config.toml
model = "audio frame classifier"
output_stride = 4
norm = "rmsnorm"
positions = "learned"
lr = 0.0044
batch_size = 128
adamw_weight_decay_other_params = 0
Rows from block 9 of a small audio frame classifier, named by matrix and row number. Rows with one number belong to one neuron. Each number is 128 + 24 x the weight over its row's rms, rounded and kept within 0 to 255. All counts start at 0. Numbers have three digits each. After the name is the row's rms in percent of the matrix's.
After each neuron's rows are labels from the 100 clips, of 14976, where the neuron reaches its highest value: "lies over" is the class under the peak. Only what is clearly more common there than usual is listed. The data: short pieces for a synthesised band: melody, chords, bass and drums.
# fc1: MLP up (model.blocks.9.mlp.fc1.weight, 576x192), inputs 64-127
# fc2: MLP down (model.blocks.9.mlp.fc2.weight, 192x576, transposed), outputs 64-127

fc1.197 105:121122104166133153154069159126147115137159119125055117143131099090137175095117147119141123167133174138115079148131130147130109132150152149074138130090110138136128141123139112138083168145087138
fc2.197 112:156127108122109115125100118144078101123123149161136144125129108102144079114117174124112097077135134102085137114127119146139060136153123114180130063111146143122140112086139124136106138089114160
lies over: A major chord

fc1.392 110:121148150134088106122128164153145134147152117082087160135152164130137123128120130128102165126131143143078142121133160097081152154161078152142116097119144109116146189153140131160116108153150132
fc2.392 122:111116105078129151121151138121143172160108140082125167163180125158148148131090116111141139138075110142144137112157131133130101104130113151144155138156126162144134135178132137128128102125094115
lies over: C# minor chord

fc1.571 047:129105157152108161096127110153145138154165162147143147106170112112169150150129131136175145103151101120135112122156171144145131120117078155087131127132080133157058137138135102088158089109145109
fc2.571 042:089121131146159121158103117138104175094139117113133111137101072131148110139144131121117114136126066148093111159119140095125134151081107114150153144145155149125099139145130133089126145148113127
lies over: F# major chord; F# minor chord

fc1.543 163:127138115159137170110149132129096165134126160144133151151131125095160094086186132133121152089171106124146113131143135117107142121144094113129089162122099103168102112098195147193124166117147133
fc2.543 145:153103132137147135134108121110140127162113117082086114133130100142106145122107137186133177138131151138099157105157133106121176152101068148135123136162127122111087143080128149168099133132133089
lies over: C# minor chord

fc1.281 021:060136135155174105169104122109145157081090159112158125113143148094134101131143145128100141184124123114171131108158096125127129117153116148165110167142112162090143122137158159104155117149138106
fc2.281 023:146105074108092147114119104117091117136121075149135141090106142177099128153144135144165114146140108141154098083110141106134128107113122072084146079115103121145101121175099124155087114109144119
lies over: no chord; D# major chord

fc1.350 059:136144087115141152125120111119101154129123069132099117110119138132134139141109130109184147128129154121109110113168138089115134124140121123155124120140158143132123083117125143162179096103117130
fc2.350 054:086103145121112115139145102138145111120157155165127176129074129161118137088100096129159159149120152149139132129122136127107138139132144135150091134163127111161125154142121143089088117149129126
lies over: B major chord

fc1.425 037:134138096153120194094131112123163168095147119121164131100166127106132161091122151110132145079136120127160066151087139138193107134135124136165110132150127133144114141176149109163109136108126143
fc2.425 042:111104161102127097119124130142126104138106117141160118151103150186165064108173119148124126118118131139089131096080098074123126133140144117098144097113136100135137129158143173114185100076141160
lies over: B minor chord

fc1.536 106:081157160178155142179137112121122095133104127121119123128120171155162124093103101112125116086104122124110109118107094162073135122117165099138147176119136170111153110154194130162132144144111145
fc2.536 123:103151210102134114149142117122153136138114082158135146096107122148118115137093144118151121095124111096169089135141117129137121110087099160140115157120171147115127119086126131157085138116097091
lies over: A major chord

fc1.23 042:119119158132176093091137134116118115101107125162072069133119107133144094146137155133109159170133104116100124097098109159138141150166107130094132139168130131109154126132115117088143086147139121
fc2.23 042:119104112111113141122136123107155114144132111099122166166134155143120131076116105151104111120115096179144136120132112100133154094132130113106182121119106164110144120105163165130112171127069142
lies over: no chord

fc1.452 051:145172173136149096125126125063115107127111072145145110132103149162098101131147160158069155096100144149123105123121073138139132108086145085122136130089126121143138140112128122133136141134134101
fc2.452 067:138087162120074156142161129112156141087114164093154178143144167147126124086132118169165107132128108121169106135118153121178100127137121119147105164111132098140101113114071139152133110150147124
lies over: G minor chord; F# major chord

fc1.541 125:086106187137109086115154107149130132124142130152110124127168126119123194125189148140146122146165112149136121129095120120165145107100110109097134120173127125118121127135113089151139137104138180
fc2.541 115:138150168108154135120117140105055106141129168112115105128088103129139135105065136125159168159099105122115140184112131124148094094129160149171095098139113100123138134119131175074133137115102139
lies over: G minor chord; F# major chord

fc1.551 078:120125145156103149121122126109107125171091157121111125132146155110167143100124149120148166149129158149094118144143122128101169149103129158093134117122154145136158135086165121165140111130127076
fc2.551 092:090083155087141182165120137113164112151135101111170163132117138185083120134109123127125167139133125095155101108129132099125107116103142128113083144102099138087103139141119156179145127124104118
lies over: C# minor chord

fc1.153 075:141114133142118134079108154117181125127140107134123077142177086119184109159108124125103138111117131084120137099143129164084111119145124142113087117104146094104155118116137115122111188073110144
fc2.153 074:116091087125137103175130124079123130129143118095139098122148131157089144143163131106114113118113125135129127138069158112120151090089126146144172122101147121138089087166128093114149080092135155
lies over: B minor chord

fc1.363 055:129109137108083149144115144138150129128168139129135133105093193114134125138131150177130125139134132144114144117111135138158097132133123097120121102144088148146135122143123109148129108155186114
fc2.363 050:150135097156131145127157086120153121078088135099119115132152113164108108136147144124121140122077127147126105151130138149103130104136133169152157105115147131110100140151139161119136095120102152
lies over: F# major chord

fc1.526 070:142097086146119101118136092104163111128192133108104112127118135136149130102120130176194093133173143108136101091148084134139124108147150141114137097130125124123120079130098153111118097101151147
fc2.526 063:129134143115125116129091155143149120126108087113122103112113166135149137108064171109187140154109114130146099117084137070133112112133146140128100125144125107114087096121103123096120102110111126
lies over: B minor chord; B major chord

fc1.87 079:140137108163102097150120163104101136149135097185126114118158169181138128170124166084150093121113075121126105120171108146133102102119087095138084153123141139134107110156103138102129135076080149
fc2.87 077:109098142097135133097141131151121062147130127148148109106086104100114127090117096111101169126145154115128143128118162107186140120153126152099133137124101153120143162129082145161122060110148133
lies over: B major chord

fc1.342 137:151169135108127198154039132128143160176132133113145158139121140102126130146118110147096126152122089139155163101146142115100122138154128143143125144125116162152116132082117117164161184111175103
fc2.342 135:163152095132135127121135107124120144140126159122199121107148140133160184161129125098092139143134144152171133141151108093120130114149109115093141137138136096094108113133099110121145126148142126
lies over: B minor chord

fc1.302 085:135137165118135125123126141099099116145119161102170156125157131155149140152129132120117098105114159147111115136125132145118107125119134119143117066128112165142124123128102138126193109150106151
fc2.302 085:148174106116128115167123098141119101118136136158119107129171129145112142141091166104116115104133065137140136139143162135141108084118108107136095153115142123119146108136130136184128148116136121
lies over: G minor chord; F# major chord

fc1.177 147:189193152131121144114103120121097118153095146119101149123125124111142118158168143126081139132098108137087096093117107089126115141083111095098120107172125117128157128121109154085130189124121141
fc2.177 168:161141146135088094171182123127101161120116149124096119124111157146170144146129131096148160095164101107122091162112127161158151131124104106114131151143129120102146127106106107178130094099118121
lies over: G minor chord

fc1.423 116:139116122104133128150131104138122124115148128129196125135150132160089132115136143158135176157135142140123106118122168144132096123096150182122121135106156120150110133167121113154139144156089112
fc2.423 125:121122135086131120146106132084133141107161078114136106100093111118151094142110092107094113106121073174114121120149136150103150192126152124079115139058103101081154157146120126093143133122132149
lies over: B minor chord

fc1.313 047:186116125119126099134113105151148140160116115156132078118177136113173135207118122104113142108135158138103109139112108158194079136164102140106117117101135129145115120144135122139118114112144116
fc2.313 045:072144129113126170104132102121163092142124130103124113122132100115093102141163139137126112130124144119122085131119148067082165093095111117090173124123125129140139123170117124143190114123110137
lies over: B minor chord; B major chord

fc1.329 084:110105067115122099155125152128121110134152175142102117102113164140121120109120106130142144132161164151128127166181136123089115153138135129071134127141112132144113105188126109121109141153074115
fc2.329 092:129160125174116081110126131089121155093135122092157164136103138120109152093158170108169142152125130107142087117133090131150102083083084148099119156096095157119144113095128104164113159132136098
lies over: C# minor chord; C major chord

fc1.491 063:191098109107121118083115149140129164107145130131114123123141147141123105109106100124115192087159115119118123075094101128156125149113129171120128066166164159139132119116124126122115102155138130
fc2.491 070:086107145079120144147142144115138095090122118128146161153101094143113176118138135121101097138115082198176150148103128134110153143183118108097180151161122105113129123121165159120134098088169135
lies over: F# major chord

fc1.239 142:108126161148110125110149091137168126103136115157106076123175139123130172170157134156106106164112102152168120127156127140111139123136179144134090065088158114116142145121098121110124155167119114
fc2.239 118:133188099136127156149103134109137104104118148127078131096112160120115137148147121161109113120084101117127108141099102171140093090121156105150127084129102128133102105121133169110124089153135121
lies over: F# major chord; F# minor chord

fc1.61 140:187109152177125143143155127112142117146091171201144076137105117121130137149099104097148156119145139126118131114170095122136143121104152143132141137120113101135163101159105087134086125125115141
fc2.61 162:069110131154156112139131146127115147118138118076118116115082114156100108131123094176100081112105120141114119155147135164104074098079155156119178141091140136135117111094085149122127092090119105
lies over: B minor chord

fc1.135 090:105178118104145152093167135109133127139143102134094148156161156095114124162144129134156155116119149159132107135165134115093163091139129117094196144133091144114122137133140154127111115152110153
fc2.135 095:098115129139084126121164163158098159166081128152123131112126122149145138136127151100133126081119118132106138116133122086139161123164135118130107152045137112078128114165087127170162110129091114
lies over: C# minor chord

fc1.366 159:132145114100109113111136161155099184143101140134108175134115122115162117109132125115110155100146139154155136181154080162134139167127143118126125110104125153133139113163108119142107115134113149
fc2.366 140:132099105124129148109134154149137147164122099103110147139167121116089140117125148126142147075096117149176113150074101147108157135129107120138146143108147132131119112113114126092122119131146129
lies over: F# major chord

fc1.258 102:115154121121153145144143111112112165094147153147118121128086131152139178131111120087162138105112135120119094099091137118123132123116139127124132141106098150115159126119155145135128144125143138
fc2.258 114:103160104166139151109119102137094111134117118176126120079137082158119112124145114136172147152103136138165099094137103117106093122112089147143143112100120175103139142120123175100137136137145161
lies over: A major chord

fc1.442 140:142078169139150090081141133082149134169127155117082148123140173119089119159089153138154149105125104155159107114128120135141145127121114144098123096111133119136157081121150165101096142146154129
fc2.442 154:114076113108154146166171116097144123168116116139102116119111125180097137091127083105133138122157162156101152135096159119146137110155151142127105158144113133121117116156093162154105153133097107
lies over: C# minor chord

fc1.502 137:137147147124094120134181145126111142124140121122097161162132160141117141166115124130115139149111177129114118118127160087104130162167107149116172098114083152110165144142100132147140143113104107
fc2.502 148:158127124123100121121150121116089153174108084137148127131148159123129154159105087083104133128112126147138110119168123123139134174111110156139157148107108121091113129141111143151158082126079151
lies over: C# minor chord

fc1.213 105:131137117142143180116162098141118137136131096114112129132132131150108094145149121124100127126103076171143145084124134131156137125090141107146089144131144111162119121146135106074162106128133122
fc2.213 113:135098111129111120123153141128133138074136134134103106143144108144145141145120167171155131101129113130124120148117101123169130166125131089127117115112123121142102139104146117161107148099156150
lies over: F# major chord

fc1.396 069:121105116096113097128100137122138143140143100122151143155114102152137100153127110146132138141107162112123176151086110090161117110118150140134142133086161097117117129121180144086146148115145096
fc2.396 067:148131092133120159084124076156152129136132109105075089144119110157146164153127121148119126127131137165116096092106158079105125127139106117161115092143108161082075138126123149141131120148166137
lies over: G minor chord

fc1.448 109:113141124161149122137109142136131146099121177103147128148155103127151132094136175114144133055160127093133123184098152147146133117117085103144126146111129118151161131146101139102150130155134144
fc2.448 111:168129124098109111103124184176144124127135059081142135138145120135143143157117153131124120111135107135138135154141110147137133157152124122108141158154125124139183130137140121147118120077101140
lies over: G minor chord

fc1.525 132:148161127136143092135123115132140161137078124101118116161102111089136139172095122160067160132137117146123085138117121119118100126133089092151140109186124163159123160123073129080145143115142143
fc2.525 146:084143122161114083162135098116132160084143131108138144110105108122145179119169122145142133097162084143108131181125129155136094146139122101106132164149123126097102143108138158136163109106133132
lies over: G minor chord

fc1.31 107:090154085118147123144091142114161148147153118123121112151169114122071105093134128078171070148124127146120140134080135091125130166108155127126154111130127134130141186084090137149134127140093108
fc2.31 103:124110151138086136108130124161092107155153101122114102148127119141184133114145173115141093109101111142118120118153077117157152099144102113125158067128129141129079126102145120177092139111137103
lies over: B major chord; D# major chord

fc1.371 069:136119152106114110134135130110136137123114074110101103121107176125141075145130159137108131125120119105148158112119099105191130120126176099191086114155119150138137116138154113132133104098104142
fc2.371 073:141088122144134159100160154141117178112111147130144145121120102115084128130105117181142159109138121129148119122111148131139131146130126111102152121147128104135123190102110164127110107123184162
lies over: F# major chord

fc1.431 026:103161120111118157127131095144176134133125101156172154150113126134161101110125103112167123113163157142158149163134109138165115148136134144135154139146109174137133179142123088111109132143169097
fc2.431 030:097148136093139126131153105164130141095084116064129131086130156111170146134173156119148098141105103125150092133093115077132140082136106133072142151150122142135149111155117172153100120130114136
lies over: B major chord